Weights of a small image flow-matching model.
Model: 1.89M parameters, 64-pixel images, arch unet, norm groupnorm, activation mish, widths [48, 96, 96].
Training: adamw at rate 0.0018, 40000 steps, batches of 64.
Data: trained on fractals drawn by 1,000 iterated function systems, in grey, 8.7 epochs.
Rows from block 2 of a small image flow-matching model, named by matrix and row number. Rows with one number belong to one channel. Each number is 128 + 24 x the weight over its row's rms, rounded and kept within 0 to 255. All counts start at 0. Numbers have three digits each.
After each channel's rows are labels from the 100 images, of 14976 (inputs lightly noised), where the channel reaches its highest value: "top examples" is what is common among them; "colour at peak" is the nearest of a few named colours to the mean colour under the peak. Only what is clearly more common there than usual is listed. The data: fractals drawn by 1,000 iterated function systems, in grey.
# convs0: first 3x3 conv (model.enc.1.0.convs.0.weight, 96x96x3x3, each kernel summed), inputs 0-95
# convs1: second 3x3 conv (model.enc.1.0.convs.1.weight, 96x96x3x3, transposed, each kernel summed), outputs 0-95

convs0.53:138090082082109098099122131105146136094146119134102115114128111098128101171070087126142157103130146123110108100077134085109135118118076100136125126116103158079131120152133128123144142081138123117141119121125126149124095113137100135126128111150124151122150193097162140121098130166133153152
convs1.53:127116130110091123124170165158118118090137079130167157105115147083108135114139089127100120136120099073133122157134099080144113147145144165157088147129150146113157108138113117179151138159097113114110123110133119107118170147144083144146155105148104144098099126095082122113123137124109122126
top examples: sparse; two maps
colour at peak: grey

convs0.1:090130147094088152157126073137140109161095101131110107097138090150115122132098110140082116126154136124181128129110135079157123137178162150118121154130109139096098132099098128113106119160114091111116150107139132143119133110135120133128128123144119095172133095201141129146158142122097132105
convs1.1:177154106146140078069138112153133146135093142111161123122127132109149129114149165142167131107108123148096141139143168112137140158112125120142141123169103087129121149138195133157105107118108173144158085123116125126106080099148139175117092117109150133110122115104120093129112128105093137145
top examples: dark on light; sparse; two maps
colour at peak: white

convs0.2:137164121170156135105147159120158173160119129133160153139162140135133141109150150132153141148157100172118125138118114145116144147138137155152139101112152144142177131169152132160129148127116154163152143141162179166163137172154150140123147171087145176141143156155133157151140136142165113144
convs1.2:133131108124154104126121121159130123119083114106074095125119141110127160122101109152129104155142133160116148134141094114123110141141161137103131133133098096095100127099142098156144105139115086096154114106125118096186147164139116118159096119116125121099059074098169147109106134102091116142
top examples: sparse
colour at peak: grey

convs0.50:160150138158142107129133158117122142182107151128127122127095108195138109149175157129143130158131147145140139114108125138095114115103139110112097137118156132163170159095121128153088118150138153160111119120110097133119137166141143102169135141173129138121093059173109100149121112107127159118
convs1.50:117111155096112108131130081198125104154099099129128113139115124167117124130127090176113147070117121095139140134135137109100141114117114119094088128127108114113079087136153125136118147084164123127126139137121160107102103095122150124109143156122147096094145112135143149125120087154068154145
top examples: sparse; two maps
colour at peak: black

convs0.58:165144126134125160144109111143127101113140122162134109124093122150130154140117123156137166113136164077142156068118138090163145104111085112106106160140135136118095181113165091122109144143159121151154127092128131144137144142118100132137145079137127168126117101142127102070112126093099111090
convs1.58:116149145074152148151109106138122126142111106147147157136126114128144097119138128150116136115131133078150162189090112097101112103138142130094119084107101129154157132122088174134139154114143143129079129120134094080088136132126149161115114146174138084140129141138122178091122127148122126090
top examples: sparse; two maps
colour at peak: grey

convs0.36:140152186146143159114160158148077116160083161127143160141143136148115131101127152147140102156108127122112135122109152126115162110139093100169111119095158123163148155132139150165105146099143151123140167173146160154137108171131119107153125133169154150136120086141164140118117163134130164134
convs1.36:140121149073139122108133132168127122090157060118132125142121096111134151127138079136119114135116132121135158177145115069152110105149106088138139119111124114102108136119110125116127087129128149134125086108093126135113128125200167138159140157159108124136188129131116145131149117147114157163
top examples: dark on light; sparse
colour at peak: grey

convs0.21:092112090099116117077158148073118135136116135117127133123150134114122124107138120054127114152176133136127055126095108132141119127134102128153160075133133110135140122136128125129128145086074148133143122138122124105116100130145141133114066157149168159177135143153136118148121157131135150126
convs1.21:136088088095092146162111090152121131135148102123113124109097120135130106121089071157124160095120125110135148130143105124127123178156184180102122169137124165089120089119099160115115111151168126111091114101123120147140148126116124121106162111128074115122134129123132161134146087139142126129
top examples: two maps; sparse
colour at peak: grey

convs0.54:188147169161160182129146157118123126127125113136182164148131135153152139108101127136123142129078175104187118126118100109093122135125120135145123146184133173117156139135117131109120132159136154142122172137162153167139140175127138133144156138172121130111111128141139137117137114127122133083
convs1.54:105138142092060114074108123131101111130100084164119103093096121114092068117136105114111095154096105117111118173136121106159104138129124149128117097133102095134106102112120107126105116159107063120128084114118130096112106113105140134118137131135148157103127106125128123120103102169115121130
top examples: sparse
colour at peak: grey

convs0.37:132132076129126118140143171153105101117110102158165186130138090138112099119110156161131146144107181108109149126103106089102100138129129133140102137108167152135139066136157124125098074163169097143126148110141134141121127130152108105150153139145117138134145114107144145105115116155121157181
convs1.37:125132190160089085120183146133128155127067119127183124140138119133158159131144140134162142175157113117137112096088129119155130113103136101118107107109119119155144133120101113146128131119101177131109121148128164129072117138139127128147075150158112134108129127142128111120101092103085146123
top examples: dark on light
colour at peak: white

convs0.32:103104098130118089107131144092130137130142133070108118124108118151140103127155135088154100129125130176135107134111124151128113126145141117159169166124146102140122154114122111074117135132080140142131071181124094119083121143128147119137112144141105146099083127123171150182110107117175136139
convs1.32:080122139154142116153109127107108109119123120096145123149146117130093157119110147090144104189151132159142146133139110176130125129142155148135086112110108130127056082129115100147112137119105122090142163147124171118193160129125161121149138157119131064137148118111138143147117129144104124146
top examples: dark on light
colour at peak: grey

convs0.10:088100131090048140140148094147143134098117140132110146122115042126143116149122139150132147144125117116106146129092126076127104128149147125152120139084111138126143115105104134103124122145167128105114118119114080123090109091125101096139131099141108119097141119119127099121102101153080103144
convs1.10:099098112122132094115140135122144142134098109094103131127129104093139147114166133156160110098111154134170096101035132089133150151120111127129129130152120117143147177096141082146123149117095155104159126135107156119099100163155131128154098157150110112092130125144167111121112107103135144107
top examples: dark on light; two maps; sparse
colour at peak: white

convs0.18:147112130088103173134101135141116089109115129148130119135135122074134137133136092123102125079139138061100100104133139117160118081111096071112119141100109112129159120153135132120116104101148128150103120114143113117123121098116077132098059119146113149108133125113107111103098104130084156129
convs1.18:109124108102085143167111094153136140125141145156128136093146108140127148160073107149098151123139121141113142131109109147112111123093149134119128186115105156109092124121066118106124128137178152131102105117135098156088117119156113148130125126178137118161190158152137139153136129156169150124
top examples: two maps; sparse
colour at peak: grey

convs0.76:108103140125119147120137112144165161124094152130145134146143095108151138130163143152141111132166050144099142144131115162162090122129122114166156118086144134143184158114124159119097131120146176143116141131134139162110137131153122084123128143167129135075144100098105149140103118144143076142
convs1.76:152118138098084155125121157138160136152121112124103106127091124159064114103123152123119135124053119110183157110128137124123152130140121109117099132161108119116082090122141099138151133122118076102095112117126096125086155134092132127163130133158106135179141133160126138125106103116107107153
top examples: sparse
colour at peak: grey